From a checkpoint of a small contrastive image-text model: 19100 steps.
Rows from block 6 of the image encoder of a small contrastive image-text model, named by matrix and row number. Rows with one number belong to one neuron. Each number is 500 + 25 x the weight over its row's rms, rounded and kept within 0 to 999. All counts start at 0. Numbers have three digits each. After the name is the row's rms in percent of the matrix's.
After each neuron's rows are labels from the 100 images, of 14848, where the neuron reaches its largest size: "peak on" is the class under the peak. Only what is clearly more common there than usual is listed. The data: close-ups of made-up surfaces with and without defects.
# gate: MLP gate (encoder.blocks.6.mlp.gate.weight, 336x128), inputs 0-63
# fc1: MLP up (encoder.blocks.6.mlp.fc1.weight, 336x128), inputs 0-63
# fc2: MLP down (encoder.blocks.6.mlp.fc2.weight, 128x336, transposed), outputs 0-63

gate.63 097:529466486448520504510472446473470478505467498497497519493472518504485496516498482507533525512492462508484552476559506515531498518500452509463498501532498484516519532478505494501477518507528480
fc1.63 085:506492480480475539515482565498499502530514496513497514492512474484500476494456554550505513509501481476482506479487483482464520485532532504490461492517518504519518513474484511484530500499499488
fc2.63 089:513484497500485482482513562464541454491505483459520489496508535458526465495495481502499510465481461505487480525491474473463503485468492513523532484470497473468510493504467496482493486433463504
peak on: stain

gate.146 084:529498500481469465481546515524473487522499525536546468507484521521486551533512461495478498480483506503539535567515465502491459534520498480518503481503489526470483517465557513494465458511546519
fc1.146 080:483511506500480531474472491497545500524473503543524507545524533490491478486509454499526552516471526510521517476492498460480538481541495511467431541484499522502495520492479496452520504476511495
fc2.146 089:502482491524482496510531550524492498444502471485503502521471506438488534491518510453525503477482494473495472527510472541527483469498504517499476464485482467479489502484513499517501508485479521
peak on: dent

gate.328 117:512482501443511482489506506471472488531507510489522485469482496554489515509487450479481531519513510463527516505537499515519503502499505509493523526536497491514510520523505463509485525458532478
fc1.328 058:507486474521488489495529505513502551532444515530550470494451520488523558480502488489467489508500479458492540461454494504445514465524498493531512494474477481469488476494521499461502493472500498
fc2.328 070:538455424453505483550497475503431505502487506494509509524505475523512500506505487475467500495536493465464482465503482549459504499493494548445460490511527497510513510503522494493536474500466466
peak on: dent

gate.175 096:509501492535540499473553457490547510479502539496480482522479540478536517524485509549504497494473455511494519534520529519509464525470477510522490526510503482514525458524485498446466514466488527
fc1.175 104:513510494535536465524472478510522501529472528517541504474528529481515494494481494508463508479493486492471461532512521472514553520517466522524501443497511472495495472514478496507470514510463502
fc2.175 103:460476529512487509512496475513486509489532528463472517507497501553496491493504490500495495553512474503454520524506494480496500493483492515507501486544530494493504524488551484459496495505483459
peak on: hole

gate.193 093:475458472520467454503487494489470502522496483526527503520493471492498554489491489509520495498482534484476478511519509498522510483532492494498545482505466509493472493471535465560497503495569466
fc1.193 099:516461474503482491489502516504471480457574476504469499503505518507437464520479548487518496495490496497489528469498476511493491540493557525481477508493503466532526490483514489480539502500512489
fc2.193 090:517490520548529482532509499462498515528487506526482511483496545487507515514457515509521465510485560517486500536544485515514537467495490504478543464481506506445556493509480533546507498579489515
peak on: dent

gate.56 111:491487529504520469501514512472551488537490561521521494502477509482518565514502473526499492524491471455478481547524507507516515452509470477515526476491554466490470504456518495500457490486546484
fc1.56 114:510475489484498440484514561501494486543505486498512489513506530479493540525525493495505510530462524461530485537485483495499525498571493486510523478475491499476462478496513463474504502523566490
fc2.56 093:502505476505494507477481531482500489484492494472487467494491500477477469493574478505504565452537473541505496480488501495510486525447460474495451494505451523509518497506476519518500527516464498
peak on: dent

gate.223 099:504502488462501495478529504489484499519551493532569485517499533503508497550494450487521476491476488523483528468478479467460503515460543545523513531510515520533536457508510493504503468444505489
fc1.223 095:519477472474450515499460541479476520495475490514513519514486449503494477506510503526513536483501502487513516476482514451486500458554508516518504510519554503465525508512502506511551501464482488
fc2.223 096:492461521494528479488495471509491494480485514434543486511487464507503504460520500503493524476532469457518485469480510532525507474495498478512523486464516476495530526508522447464487562468517480
peak on: dent

gate.142 096:492486452454528514491498516502471499529486527535511471488493489465518483532530504475478533518493498477499505510542479516508513525498498499521492509546562488548520472489515488499518494494498518
fc1.142 108:483496478480528475538519498560510444517512569494499493520520484518456537476495446530450515487502532495478496544523464518516516518546464501500500463513503504467464515507501503497460487511526514
fc2.142 096:543506477490487501480470532515503528479488476499444520483500478501545493500498512477531475507514508481502490496480548481494531467498548515505485523484505475492502490555500525475564473511504461
peak on: dent

gate.178 094:505471518499477502511520486483507498547538503475522540516518475512502495534491446505503508500508505497469554481528462484484477490468525484514541494549507479479466448480530509519480500489530460
fc1.178 060:489547506498513501468523506495506482480464539484414486494510529492503502523485494516463515515463505507511527525533517509516505521516494497494506496515541438506508530477504501474507479516520511
fc2.178 076:467511481458500501485520503467533440513523466482482462476501483516486529516496435503506490480521478521457522496516493519496440488475500499507491517497456577528494503468454486529493499565528494
peak on: stain

gate.323 128:492468469508487476475506499444460475494493520487513483490479505533477501522494465477486505532505498507540486508538526496531489528514460506499537472535525471490484496511537471483503492475541495
fc1.323 089:552478531493463502478544472463499462539476512526484531536507480532498507522508512494513528527481501522540486523495513498500487493563464510481458485480574546500459521513546531478496510538556452
fc2.323 086:498472497520488494509503500498506514530504507504505502508448524495524486508507527507509534514471547460529471485536512477541505497487512499539393538488532447527506489505498497523528522407493541
peak on: dent

gate.19 095:495516500516495506514482486510498498506528509503490536484490500570443502514526463522520562550465508523517561536481481499472493490539480549508485489511495501468453481460507513467508480492519497
fc1.19 099:492506511513498525559520510539509503517541485537490507537510523441492499530455536546538485513490493521491484517480503475505548458526484482504473466457499512524512519467492505490507474524497495
fc2.19 113:515535541486443532504544461489507475492540486518498540516509523502495520525495491506513449520447473500462511497477470465479460483508499553531504497512505535506497518452517492495495458510542472
peak on: dent

gate.25 085:468492487495530473524535497502420504465497549516519522493487535468509481515467507473501491510499474510536449464507506530520551508491507504497503504506477509500516523491496472519467525527493518
fc1.25 083:501477467513503492496498504520465472532463507440586501499496538501529506514517487498521487540513518481499524500490490531517498523477528498501512531540496471478528488463466530570465461495533509
fc2.25 098:472499513453484456475496505491493484465533509489519471493499528504481494523496498470496485486485478525448490480488505500468504485499533508503516489520496569511509481508516501456477477610490475
peak on: smear

gate.169 102:444469530487523478529476495520444463529492477525508495440518521500524488465495505483466510509507524477471478480511469513548514515528535483467525472517493507506504498510497471542495509523529520
fc1.169 094:469493481509498507486493486507492478566484482518503475439467482505477517493533538434483505507499508445477480493535479539517528541529515477496503495532493518511490533491496438545499486474519515
fc2.169 098:512505492488484491499484525506534487507504535498488518517484476533485474513525454542507512475529519509494480502493509467457494488452500543488484493521498514497496488495495524478515491561485456
peak on: smear

gate.61 115:515507467502508472511484490469475514525512528518536477478493489517512484550490445495478495507492478523483526510530477513491493529518463497483483507541515458522525485488485489490528502435482484
fc1.61 075:496472472510496463518458478475463505516475491510552479484515554463538471490510462480463498456527541489491508502519522494492520495454513542502494548496453496484525520469514488496487488476514508
fc2.61 081:461475506546534497453504519485508533503530514506532506517478462516519504466507507486572469508496447519486512504457495533519465515528502524506505480535490538542495477514514521498493498533493530
peak on: dent

gate.192 099:493504498513510484440494479506517521465496544502501491463484516489499536535491456491477500515480508490489534506501472521512467486488498502504503480512526428498508503510491482518491480447551552
fc1.192 107:480499478507481482537516522489520491479493459523496479529531500511473479473496519493484483504516473529505456523482482496483521543532540536515510485481481533484482516442513535485484505547479435
fc2.192 082:480493479489548513476497470500534512517462540510540525492522479522437524450540480491466517469472539497485526496490505522504496521551506488483535503476497479515544522532516511512485521462466540
peak on: smear; bright spot

gate.225 099:494487518503472500529544481468491463516475506512507497510511531529513575515522460527497514481469542516489506527532502501488510458491474500516512495493444490474458521485543503502480462480564465
fc1.225 101:507500473498522508473441521522491514455490495481476499501494475520458467519481519450489488489525478480487525469476525521461485500517556508488540503525511501527510494538464507504505498497459515
fc2.225 096:523490508497490505492514491491486484482474483527473507476482496537504542508463521494492470479496533514562504541512485515514515538519519489528436482509509502503509475503553515517497525527560521
peak on: dent

gate.209 103:494486464481519429522463495518481510523451508465493489462480489508465511499486492485482499511515472488494492471501493491508494506497487533493558499520474474524465508482489458508463512502486507
fc1.209 103:514517491512488486529490514520499468531476488436508515475512489515489484512527506481491520461488480506472525499515506485482497470505518526464514549517494447498530489508453483497473449511481494
fc2.209 102:522485510475464497466465478500447470491497454503495479527499487466475471471516483469491525478482467494480477489478495482464513495512452471516449463483479483496503471517499522457520503479506470
peak on: bright spot

gate.311 103:505493498509511471531504516477456465499492542496497495504517496522495504493512443468478529517530514500489478498539469505519465519515496506470548485559544517495462484505552466531477519499527507
fc1.311 103:468488486470495477460497479489512496518532456483530466478482535474509511500521526482497502489498455450482534499530535498506520490487489520541498517493467481536500469486520505470499505448504466
fc2.311 098:496455508472455477477512492504426474502496476487505533475470487490524496502522491442541509507476479449444494462478499475464495480497504515506507483500477478488521509487500528487516468499538492
peak on: hole

gate.162 102:503487470499505523484514487518517501507492476524494487505478467511500537520480507481548460502475473466495502535500489562487451514454499536519522529514531503533518499469485472473523520498492532
fc1.162 095:482498468475518530488501463492485500473446532468481524509505465513492524472494510480517469498541459521495516415509511494481452475505475512472516538521509560514533461502506484489502508469481511
fc2.162 080:516518488487456496510518508452490501546528456553578469479482486436537484518520505517497504489514479509511487510509481501491495476523521484481489500476551484528492510481497475493533522469479504
peak on: hole

gate.213 117:510471480488461461484543478504506504509524461486500492438497476516486533494516480466530496529499496479512498518554493537539495520470476531529515524555507507533451484505523495496503505469505501
fc1.213 114:509515481511516519511520466511520489518497491447505468520523523514479505476504494503499466448533511546520482509525522484520500531483470505487526510506460470519534508520458515521469490519447544
fc2.213 096:462471481488493479452482443451511525470483490496487480511486478485458490470512527490467535513457486473490521497471496491488500472499482488485515500479475475476506489530525452471452515465548447
peak on: hole

gate.330 155:465469488458512473519524482461480522480519514524479476467464490492511488538463464485493502533540513446464499507526504514530509502468497516514531486542499468508469501505517473520490477457522489
fc1.330 059:470542466505480512480502508535476502516512474550479466480477470496449504529504492447513504497510501490519524558542496523558470529492473512482511493503489511585522473493500461499457473492479502
fc2.330 064:510531491492465459535524492516529514493528496486522466443519525512514492529496477479527484491489504528497524497525482492501495510483515495485495496468438538448517473503479469457509453600508449
peak on: hole

gate.277 108:507500445498493469508482483505512486503518484526527466540460502551467469544506459523490525492505473494511560532513491527497515491499497515551486508496507453520500493472527514450515487448508495
fc1.277 111:483516523513472473477456500495535507448566468567473488470466508473494440477506502512498513522473491497463524495491481486507487527491510505516481490516520491478506526511511521459521497443517487
fc2.277 098:520532518499510483521511495481471488510463504489483503501526462488514480539493480471480545499531503533532488519500523474504496514496503518520503485527501553512501483507479526509493507567505502
peak on: stain

gate.90 118:501480483482505480524557468489473481483524481465499455507483502515493502513497462496488454503533505498526492495531526489554469490494475521531527480552514502504486496519531501513494500470490502
fc1.90 139:499491538523506508533456527502484542501469528566469486490525494472522463509454524482498498495495497482474500493436490490463506494512526473470502485461510526470493504497478487484519503537497529
fc2.90 089:510484527508512531503539544491516507492522531535502530511480525510494506529479521530522467502509522493506516499497510518523547498527533553502521484497512490501496533511514505497501516496452530
peak on: hole

gate.156 130:513457459480496497496503490476480473479522509483497503498483490504488494507479459446512484533541481475479505470503488472522486519462533513530555495520457508540494487477504462510508474478514515
fc1.156 087:509542473528469468471505477508507496481480499494501478479504489502493525523508519514469481513491493519496518496494517496510526535507485506573469521537492482498499466519541537529479463462507469
fc2.156 076:513483476477482512458498507520487494484514524533528530517517535506535482476493509468520456533495533496509466472533450478483514478500488532492494543474516472513514495475525471461532464482509560
peak on: hole

gate.184 101:490527518452524515507507430516515488492475534485513500497430511452505530537496465501543464492513513504472530509507469528514490510449481491496507515518481469494512456511477516539478472475506505
fc1.184 099:460533518483498525540512465473515498458489517502495497451516477524517541542453486528515449491491534487492533510500484476511480496476513530541492516517488507519536507489448482525475526471509511
fc2.184 096:493538523489493542510515504487525484526509496510524500465523496495519460526465474496536479492519464544486523503494507498478486540477535522478504514534493563519482513517485514509515497553483524
peak on: hole

gate.204 117:503503484445507495519537470475492503483512532475474499519478466506489525534504476510490527494488476493498521521543499472495503469471473522525523524553496457509453510481538459476487468476522480
fc1.204 090:512497496494493514520468482544495476520463473483479443547467447519489490551490493496467494483529532488488476469505489509495496531490509515499497512505479481510469464521496552502476512494480528
fc2.204 093:519522520475496529466502481489504491506464482443489512494533477482484499444514485499473497468502465491489503436470511521432501502488485473470539534488481503469497482474500469504466494473480454
peak on: bright spot

gate.159 091:521491481510466496511489487494487499491511499515484486509490519511467498529477492485484510469520426506527537483544534498520545469481509498494535513509485503532487531502580493473488517484515488
fc1.159 087:523449519496471488527488505456453502501484499503532527492456450539515526502524505459502482484571489497480498485503481531481510515505510496530507497536503474531488497537488460488493481454500491
fc2.159 097:490510513496502491482505460518499497475480534496500506487509493512528502503481492507527493501444483527500515486447562470486486471455520517495514539494479578481488491541517486481461502591496470
peak on: stain

gate.279 092:508476452477491447499500510479494496470516485507502497513468479499499499499515490481490492535526488476482447506492502488517514507504541508523522484509517478489471535476525513489518498498476475
fc1.279 124:496485511538515507520537475496478478484473510449492489485500522518500512480503501492467491471550508474510531489541495521537475512470482484501530480528467514540489512524524450523442487481520485
fc2.279 097:492514500521489507484502431492481528496540494531499510506503471487524492505512519486543508520491530507479471506480525486493523500494452500496495484495500545488508509514507515503524497585520508
peak on: hole

gate.260 105:482444496493516462526504494477485510499506489491525506464502543514470465509476460508478480529512462481510544497484515466525521494494501525576539463511480445503496507494510489507521498479503500
fc1.260 083:477502469496483464493476475485469436558513480507559481491490530509472494521524491465470498468479514476517519517533503476556531530479487517491538490507524473503548492495486533526485460451461495
fc2.260 100:545513482482470510472500467482488498470489477501511509519522489467470487492497514469523470518484502522501475493463513497463530487492501533489496485496503579458513475525496511470523475601497479
peak on: hole

gate.3 111:471503482458504484476490432494501478524496502532518517500470487513532511510512436466525515509518546458505474507518479535494494531498451516483506479493526512500497531474493464522503539478506518
fc1.3 101:533484543488506499533507512480484517495493475445492480495518512495469516460510553545518468514500431548495529482496532454559499505480522481523494485513456490530470454527506536495499488516497486
fc2.3 089:488541511509535521497509487471508526512534511548522563521484507525507530515512498493538545552506544516523518549483478513500525507510480526474464501508562537495486514445512497525524513520466505
peak on: smear

gate.208 124:523486472476497513471508508465506479513495520516527499535452500539415468510512474529489528504493498474526533508529513500512503492533464513536503484494512474484465527488539505466501490487529492
fc1.208 118:507515457510542486490518514525516534516482497472524448526502517504492530506498451503499477478489475537543478531499520497492473522500489517499492513478482495504481474520490498494496524513497544
fc2.208 081:490486513457478507514487569512476468471493476503533500465488509445503492517532496460489489505509493471472475449475462464487512469462530491485489494502478503514468480483501499490496481486474483
peak on: stain

gate.165 102:495492476479488436512488489488492474511505506508471468482505504491475482497465469472510484540502452466493543497512487521486501536536499499533540498537508506509487484496475464474489500424512476
fc1.165 079:502519471521491502483528496538498491506528464460488496503486506496485571540504525528500465525506490521556465513460502484516473513507511487559499479478461491537462501493500503539487494495465495
fc2.165 081:477563483473489508486512479504558514521507520515497501456534548528463489544509481500508495475482437540483484507467512501471486528513518494472495524472490541522506507493485453451497522517491442
peak on: hole

gate.274 106:485510497451489495520538514493442488492490506528498459490508463521487518504504487452506504491520505485508483510487524495524493515495494454501498492528507544537467512546564486542467505490530456
fc1.274 124:505526471518522472464471491502573522477547486457513522509442521490495499470499504519505485477532437505486494496479486503482478499458548524509538491462470460469517530477478502483523511486476521
fc2.274 091:458516513522530492508507529542521491496465530518477484534550494520535485491489504502470413490497497515465506479502525490488514499498511483502501502518522550486488520535487485484500521514505507
peak on: stain

gate.235 101:510505454522488445514504487498463506503504469515549473518515563492533506583506501496515498513490533513536492533511480496505535514478494508516508478486487451495525471491487505499526469499524469
fc1.235 087:502528480535520464513475508523486502538479500485564482469530578464526473525542461519485534504472537527548514491515454513473523513495475492515479498485510484474518489490484520509489510476518488
fc2.235 085:528447503505462533481535479489472475465500455476524514521486463475513566533529494504507497499549560476486519498524527495516492524499494530537468488525501531522484457530525525490503478525518508
peak on: dent

gate.144 110:512518497500491494500507473476509511524555498482468467510518509472506482541435487529516490523525460518454474492533544518477489501467463482483501526489523465477486515475494511510511510491520475
fc1.144 134:492476501521529503524487503515502504468468520498548536503478529534529478466538471491476523478506545487507524483451473505517512496517560515514486507502494501514541456509475490476504496500451541
fc2.144 141:502439514500522473527488524493490486497505494474500526501416523506492510508487488500492507491522561442495501480525482496508541496494545511519456511487493440530492510487546503498526512436497516
peak on: smear

gate.37 111:494468495488502478529532472470497454470491502514495473512493519519489479521481507514475468495513478438453528488534503483503498520478500506493555500538513493506511522504517481498483488488532487
fc1.37 073:498512471525490513495485534498497484547494532527527449474474505547491502481507520454490524479518498516516492522506524502536472544484480491487517487485472469510502507510502497465504517470468498
fc2.37 081:518495489491485528473493498491513516471504472509480497494539497496523489516496487510471523489545499534478526455479527490481463504501496498480562501517462590504506499504477496497460482586502484
peak on: hole

gate.261 118:471476448501501533481469513482474518518480511521517496514462459510487503516508472482506520500472455468453530469524501471507461498509491524497566506537550495546519503497515489548498487447501468
fc1.261 113:516506500491498459511537477486496473444503492457444480520490530506485489487482490509481480506533549508529470491497525503537524526469511491538494485511467489456456535518510506491493492516496522
fc2.261 106:507521494509508543507507476475521507561526505535442509504528499510515519518486512513541479517504473501486533507524507526503474484525501477504561518527517526529509529458513520543531502517529485
peak on: dent

gate.52 143:502434499469511459515528479444476509490535514492488472478489518484481506514467461486500481533529474448491529483545494483512518499501493497505529491517504479529470487510507470524497490453512486
fc1.52 062:472502513525484500521511517509498548546495490497518476461510501473439520489506523509516510491528448503521532551510471509514452535528484460479528491529459505510484516540476496462499539520467509
fc2.52 067:515495494503533501521500530498515510479510459447520457476475526511445496542496461514460522513511476467506542505510539503485465509450522493488535489493479477484496522485511498489495494497516465
peak on: hole